python train.py --train_examples=39062 --n_mels=64 --hop_length=160 --win_length=400 --encoder_depths=[3, 3, 9, 3] --encoder_stem="deep" --encoder_widths=[40, 64, 120, 208] --latent_channels=16 --decoder_activation="gelu" --learning_rate=0.002 --beta2=0.999 --eps=1e-06 --weight_decay=0.06
Rows from block 4 of the encoder of a small spectrogram autoencoder, named by matrix and row number. Rows with one number belong to one channel. Each number is 128 + 32 x the weight over its row's rms, rounded and kept within 0 to 255. All counts start at 0. Numbers have three digits each.
After each channel's rows are labels from the 100 clips, of 14976, where the channel reaches its highest value: "strongest on" is what is common among them. Only what is clearly more common there than usual is listed. The data: simulated sounds of rotating machines with and without faults.
# convs0: expand pointwise conv (encoder.blocks.4.convs.0.weight, 256x64x1x1), inputs 0-63
# convs1: depthwise 3x3 conv (encoder.blocks.4.convs.1.weight, 256x1x3x3), a 3x3 kernel
# convs2: project pointwise conv (encoder.blocks.4.convs.2.weight, 64x256x1x1, transposed), outputs 0-63

convs0.145:116131157124108095187080163152146100165108032127165151128098122183183178157106076114133090139168158139098135078156139175120109134097152122150121082157167153118109089126092114088089153171136141
convs1.145:117146119162209141114153125
convs2.145:156106175127135151094115137119174156040129110130120072151102115162112147129124110140140065104195117162070127112142154131076081092133121122075096165093113137064135085168137154116181127080136109
strongest on: clipping; text has "clipped"

convs0.20:138173156152097124120141173142141141163156047152142130092093198158146139157133102149153127165171138125110192100151193109153130139140129091171085180105147156181117090117169132136087142160098189
convs1.20:116135130156081199111154126
convs2.20:155086162130128126129152150148187163093131122119140107162064087183118133124149118156161061131219124156118125088142140155107111106118134126042100181102100160098155107170122145139190156110135103
strongest on: clipping; text has "clipped"; pump

convs0.143:110127088104163104192149110099117157173111113115067151097113104114155121199109105111123167131135132103122120084117158144116145117022121100091171121180118164135134151148155130160180070185153153
convs1.143:088145143066170152105135147
convs2.143:154050120142138225119140166144124105172136116171156124105149191120139129073099105100139064165137136152100119126108085117147125131131111106128057129151108138161128160150107139133083125077086198
strongest on: piston engine; speed: medium

convs0.217:063136154063152107099126133129158132128137037184122097109103135127097144140127094112079102147125171095132154185133138161123120142088146115115162086133210165150102093125128090094077145127174082
convs1.217:118133132138177205117129151
convs2.217:177097149137137125123151119149186111097125134134102057172082104170090132122117084150109054139207126154104133105123130139045092107120163112051125142111101118103108107131129119122183162082127110
strongest on: clipping; text has "clipped"

convs0.210:190139166157111144103095056168114126162196105114106138119140188119152188191115126099132116159119076077103169125169157140197124109132121168144152119150189172125125100098113128143125127141083137
convs1.210:139139162081130105088069128
convs2.210:099141131113129164159122105122086042137117157079129128069165146117090107202135123104143162099135131141142124193083133092096121134128141101163175101106174083109113139088114155152036104166138117
strongest on: muffled (low-pass); compressor

convs0.195:201115116144156158097148148178089168134110129122132170149179121140158127120068102208161110131177109125087118140143065121096145136148084116159077116066136114155158096126124122080058125135087116
convs1.195:117135096090096058114143114
convs2.195:089210071084128089161105142037162094066162124158120110094085128136130142176113070117155160137080118139135131170109175127114090139064133125142121146149112124128113122164132078135156154118152145
strongest on: compressor

convs0.34:124163162157092099007126104128115140082119111110155154109122154178182157151079079115086134133169155121090185122143131145129098169105081096165152105116099136164124113119154199133135139130113108
convs1.34:135146088050110104131111132
convs2.34:078127129065094195094123133124090108202112154127054132139131136091145101144138158122126140140074084124159111168102105094135128172150126106196138051198112123124099166121142101135092128155127142
strongest on: piston engine

convs0.159:147181139162101112169074186105143158181127102112130161102147138148134112037129174057111062122101172186140121121146178135146116131076109122156090122143114173115153117096133130155119104103096163
convs1.159:118110147102210155122120145
convs2.159:139135164119090126145124123164178145145099126110162092115115121135099125121130091136141108148142081174070131102154192121050088110137177066110059148155123156076106086105115133150189157066151152
strongest on: piston engine; clipping; text has "clipped"

convs0.233:109130110087114103163135173182129124122078060129136097154163140157120139142079133119165124160155154123171209133131163172117179147103082120131118084104195127162125138114137152084061116152142193
convs1.233:134146126088110049136117107
convs2.233:129237118134117119144110104138102123200109169109143076085143149051125126138128161129106134164103092119138146180120190114150125122126110088208149115126120121153105156099188136159096095150139148
strongest on: compressor

convs0.102:160147161183072117124158138112153143201135083167146145135157143205052158080089144135086126141159133130093137162131138131070093172124127110121093129147197126113089089119157132107131144127177162
convs1.102:131108152120042150118136142
convs2.102:102156089107185160109152101186102118196151180116110109071138103091113095183170128113123135167056118134155111166109107113160198157100100133152118088142110114133162150124132158151148117204108123
strongest on: piston engine; compressor

convs0.229:100141157197189133092138136178081133167089172126161118170109137158166120084173089114118150165163134123166076101118104135125160082128149127127153144148129184117167191157110113168122106074095076
convs1.229:172091121131199137122150113
convs2.229:089131125127118116097148060153104112120131102081134175143150143082144082122157136102074124154177129136147095122066082114202119166154082121148108118166090063108185150140085087178151107133150157
strongest on: muffled (low-pass); quiet level; piston engine

convs0.198:121118093121127184173136106201119083089143120107118114097177104103127153184123199132128149149175163172149119118139117148146158107139124163086129089098133102044112138158121134082107108104135041
convs1.198:131078082097152091088131127
convs2.198:152101092136157149131137171175143170104168143137139083133090111163094150139112110184129095107115130133097114096139141160049107124136135139096207140183165156198139128143120175150211142121164091
strongest on: piston engine

convs0.94:128077102114104106205137159104167150103092093106194143155141142129122161156128070150117130132140141133110153158112121188143131137075130084131138095148217103105091106145172184112077176163152132
convs1.94:140150124165191136172152152
convs2.94:131106147148140138142129089141156135039162108114139076148111119152095138093095100157083021083166111120096133097098146130107108093142112119091070156118135162092156091165152146142195114092137112
strongest on: clipping; text has "clipped"; turbine

convs0.81:145144130144116193133137107182116144128145137112070176113146066087143120145087108184140140066144140187098100145115131107094131091191084175153083093082093146107135121128116189133073143170131143
convs1.81:120146105147053147130086116
convs2.81:133109129139113109130085102107133090071087121104186052137168158141082147087124104117095098083133131128182135148129135115156088143029154098148105198146113121161096089099096153124139154081112138
strongest on: piston engine

convs0.152:146126176176148125122132127131117126067146134144200120094123052149116165137164153085068153195092098165110103134095111149130144116079194129137106143124132053093159110135142148166112108175141090
convs1.152:118145128065150098146179151
convs2.152:155144120126122078122170087129138087154163126111081119139194232128115139129105084143145167173150140133112103098137149142116156142196162163070123096109117130113119109184083123138061121107074141
strongest on: piston engine; compressor

convs0.87:124109132098179050150160094120150084186167151132069095161104129119092148124157136098207118109133170058144132107123147110132150146188101139184167144175136126145132101120168133110088094095101146
convs1.87:140104143162145208133107132
convs2.87:177103131128133088112101115135163098053129145163050088207101164151091115123135093145147088111127150121145113131159096139120119151214129132073126153077131115073090094167134099109157135139161110
strongest on: piston engine; compressor

convs0.160:159153133191170141123113114136121110078126156125131152120157107133142100142156195074072115142100149191115089068150060111100106102052138171082117127097110114104136111138131166171119158170125076
convs1.160:127133118128096217118134137
convs2.160:141100142156111118120145142163073123122149139094190136135150149096091130074105181112102103152093101101181124186112119128104098122124128095162099115088081190159107110070120151103048167166075160
strongest on: piston engine

convs0.183:121146116065089116163127127135070105128110178062082117109114191139117118150138093141098182135090142124148125090118157145168176140126165097057092153184103169136193095116136180141122145097128097
convs1.183:146109148162167197138106121
convs2.183:058170106123056101118102102136072116114189094097199145109153177097139063219088102104115129121112091118138076129116119084129110157140116135128080137136103131129141173122118124159128140102154119
strongest on: muffled (low-pass); quiet level; piston engine

convs0.207:148133130119190187174155164129122138164104099166123147116165181111116169156106111096132137110051115158085150167165097144135096151091144117133140086182105170109092127086195067167100133155152111
convs1.207:091114102087084087154153146
convs2.207:088152175148065094111089093140063148111127152100119161093179066114155113077127107155119106144142091117149127186082189130167151191119096123136136138112164113157136131099130142109109089208135151
strongest on: thin (high-pass); gearbox; pump

convs0.0:165097142117077126096112133139130183114192131143108108116078155194131133195094108129110107206160127128094110139166117152183094091081135134130135140107139098158093088087128162168180097146077160
convs1.0:095184117185125159105140132
convs2.0:145125136148139098168167149139157168077181075147160094152079139147112147155162159169124055109204108161096118143138113128067107127126144107071124168088160134128131119125139150148187139083095068
strongest on: piston engine; clipping; text has "clipped"

convs0.8:142136079131148092090121126093120127106137131111122147171192150077153160203100076111146137082163127160120133177141091102161138159067137139147216121125128110096170181161134079142162143172111121
convs1.8:117086107099118116168187156
convs2.8:143198115154103141143116143166089112248114115102107141126090148179139153050086074119109162146142129113135153128088122122124175131106122138149068163108103159148106121159157082122097119083125115
strongest on: piston engine

convs0.83:147097100188124124137129109131081165114155163140080161098075124146161136151149070176149161167034106164111097133132104126138153101082120144119101132040118130113123123114090105149072082138155165
convs1.83:130125110187068128162139105
convs2.83:152094138130147124132162094115105142150162095224112088130158150129130127202086099087064092130140106142106084125111163105152128156099201162128150101120135162109096115110197101116193154114110142
strongest on: compressor; piston engine

convs0.178:116151134132081105200120155068128139165109119138122154080153139104087113042156126105095120126100193161112123110132173130100051092154104092162078170105147103093113157132143153158137075128155149
convs1.178:122155081153120086130180095
convs2.178:112095101084149157078147137135154182161153130148117098158162119132149123135149114140073092123191114098149101114091098099114132175118126120084083119044152134131145170055142048126080153158101106
strongest on: compressor; piston engine

convs0.155:118120120129207169073107062094123071090150128123174168169138106103070108170122131157137128148137110132179110140097101127205132138129106078082115100158104182177158104124115165124095157105120114
convs1.155:128097144102139208122135155
convs2.155:103131137104090068099030125189099104119175089120169168160153176076125136108087080082087105124112115131182112128100101080137092168111103156110154182152113128114106128124117123161112155094113120
strongest on: speed: slow; piston engine

convs0.116:142131163175112076158121163163148125151155067131128174088212144141126140100062111108156110145160114160127108167139146161157096136101085078154045129107156158121127129129115076095073124108168140
convs1.116:126148150114067153157163170
convs2.116:155114134092139124165170108110133119041118192151156070178097070118130101175161158162086123132161119120123092081076138124131150053126178124105128139120125099073125152113177178118152119130125105
strongest on: clipping; text has "clipped"; turbine

convs0.28:205065132137149178121197118147128144176143142184122113134081071115157129207082074172111128139152098094147167139107122130136118110138121117146153124106134130070146141189118124093107115154081097
convs1.28:111105133093207149119119145
convs2.28:125092103129087104134129171226120103161183087170142167132130121090149127104060083141111145122149105121137118103138096087119116166231130150152080162141130125085115151166105120129089130101146161
strongest on: speed: slow; quiet level; muffled (low-pass)

convs0.107:101106069092134081175175133000129119136088149162125119131129166119129112140128126131156163065152121105147139115097129114195141128103136144085179183170129121114122166137140094122118111139130102
convs1.107:142123180113144171163152173
convs2.107:138130086119131093121099128113136136154117095150159183120091178097119118216056094112145126111142126119152113131149132127185085177134087104162163068165110062121117101107193094136110098140159177
strongest on: muffled (low-pass); quiet level; piston engine

convs0.126:154069172124153144124185138137134177220110132147102146148130148071181090091148142126184128080150121115160100154122098116137138106148120136094129162109133172120140140146169121082086119115028132
convs1.126:115108120048091135137113151
convs2.126:181108121164155096205114159116169083079131146163158151123067110142151142142082125122161105111173134144133106073195114146085132112105146113081176129067123152114117113120110111099130195115173084
strongest on: piston engine; compressor

convs0.166:182119115139172073190112142170117136149120108175186108125104146125104132075120148179143163155103102179101138111117170155147123121052116128188031149107139110146157133101166125138143177132118135
convs1.166:127123115087076062125122109
convs2.166:141112152116128120097122075126166162063114159049094120149146057135136181148129142158123101087202140115111166153138134137073104118118105139100164168119131098068151133118092089065109136078099109
strongest on: clipping; text has "clipped"

convs0.147:089136136107166096201166207155187125135078111210145147099152111118122084107138116184146130149142144070130115142117085128104162174075111114098139142105110142157159136101127103082114085115089153
convs1.147:130153134089053121136145160
convs2.147:108177139119144126073155029121119162136175149131132130124146125105138073103101095130129098192136142165099128092138081103099091181133100078082110093101119107083080144126124125141105112187136064
strongest on: thin (high-pass); turbine; gearbox

convs0.110:096175114076144118127166066039116099058128091100159109135165135102137125125152152103113124130111141073172081176168133080153105139101129126129125144159122076185116131096191164127139151123110088
convs1.110:132105146127068180139099159
convs2.110:106123145149145158115126170051125099067145129107149083119130154117143155097126082115200122077102137078115087124140179146074137095117140100182164112142174108116138096188165110122154125097204127
strongest on: compressor; piston engine

convs0.128:126153150158141102171170167153139152163131064173074177144183124175166161134130138161173104167091117140124132167163119160176118170100173073160096114094151154161097107111138101100114180131146174
convs1.128:152140142117108140153201169
convs2.128:156129147160155162145102082112113195038163139130122048159067124098085118145180104129105105115169131126117098098111172116078117110130153115092146168136116154080138121146134174180181121113155115
strongest on: clipping; text has "clipped"; turbine

convs0.234:151081094143154136134092125195127082174108136097143093167153120070155125132061129137218143081159062105148115099128133145121162147145146160105119132141077116148128157177105125084087117072103148
convs1.234:140103154136208160131115118
convs2.234:131128076082089114124118102151107093149161072107134114149152148091141102147072098100081156129173094133139088096102100079127089172167069161135112138146098088096181178175075098141096088102140140
strongest on: muffled (low-pass); quiet level; piston engine

convs0.182:110104133102118162129103135145117148079135127111150131066155108148094113199180079145041100189162112169132105084142080113153099108072174116108062122119138159126114152108112125149120124163068116
convs1.182:103104120082137198103114126
convs2.182:108170162099118162088183176139109151145178131079135155068120101124160111138108134110101118146109096116139124068167164120104106074065099135120093179084107193133131120082109113172118133173131192
strongest on: piston engine

convs0.22:129109112187144143064147104149085151114143188129179130129171098165112174147120115125060158142094126117124132145119070109135136149032134111141136086091088095105143149109080179142154114194134140
convs1.22:094127120085109157069165116
convs2.22:089139146110127135088129167143125148136101143135115139194137193123124119143072067077133066140102080143150083133091126116144130182148094063091043125095098128131096119105119062147083135139118136
strongest on: piston engine; compressor

convs0.3:070107082132081098096145164105096112089117147132101070124103140145167125106114060156151178134137109087165160096113115148098174135152169161081151153131121142117178134124121166171138151023128118
convs1.3:138140098142145207139094136
convs2.3:119140122093096100114095117155106129118205079110181142121134145098177082180076084116105162154139073105145073144078156079127084145152070152136103142151096102110165169150084120167106109109149150
strongest on: muffled (low-pass); quiet level; piston engine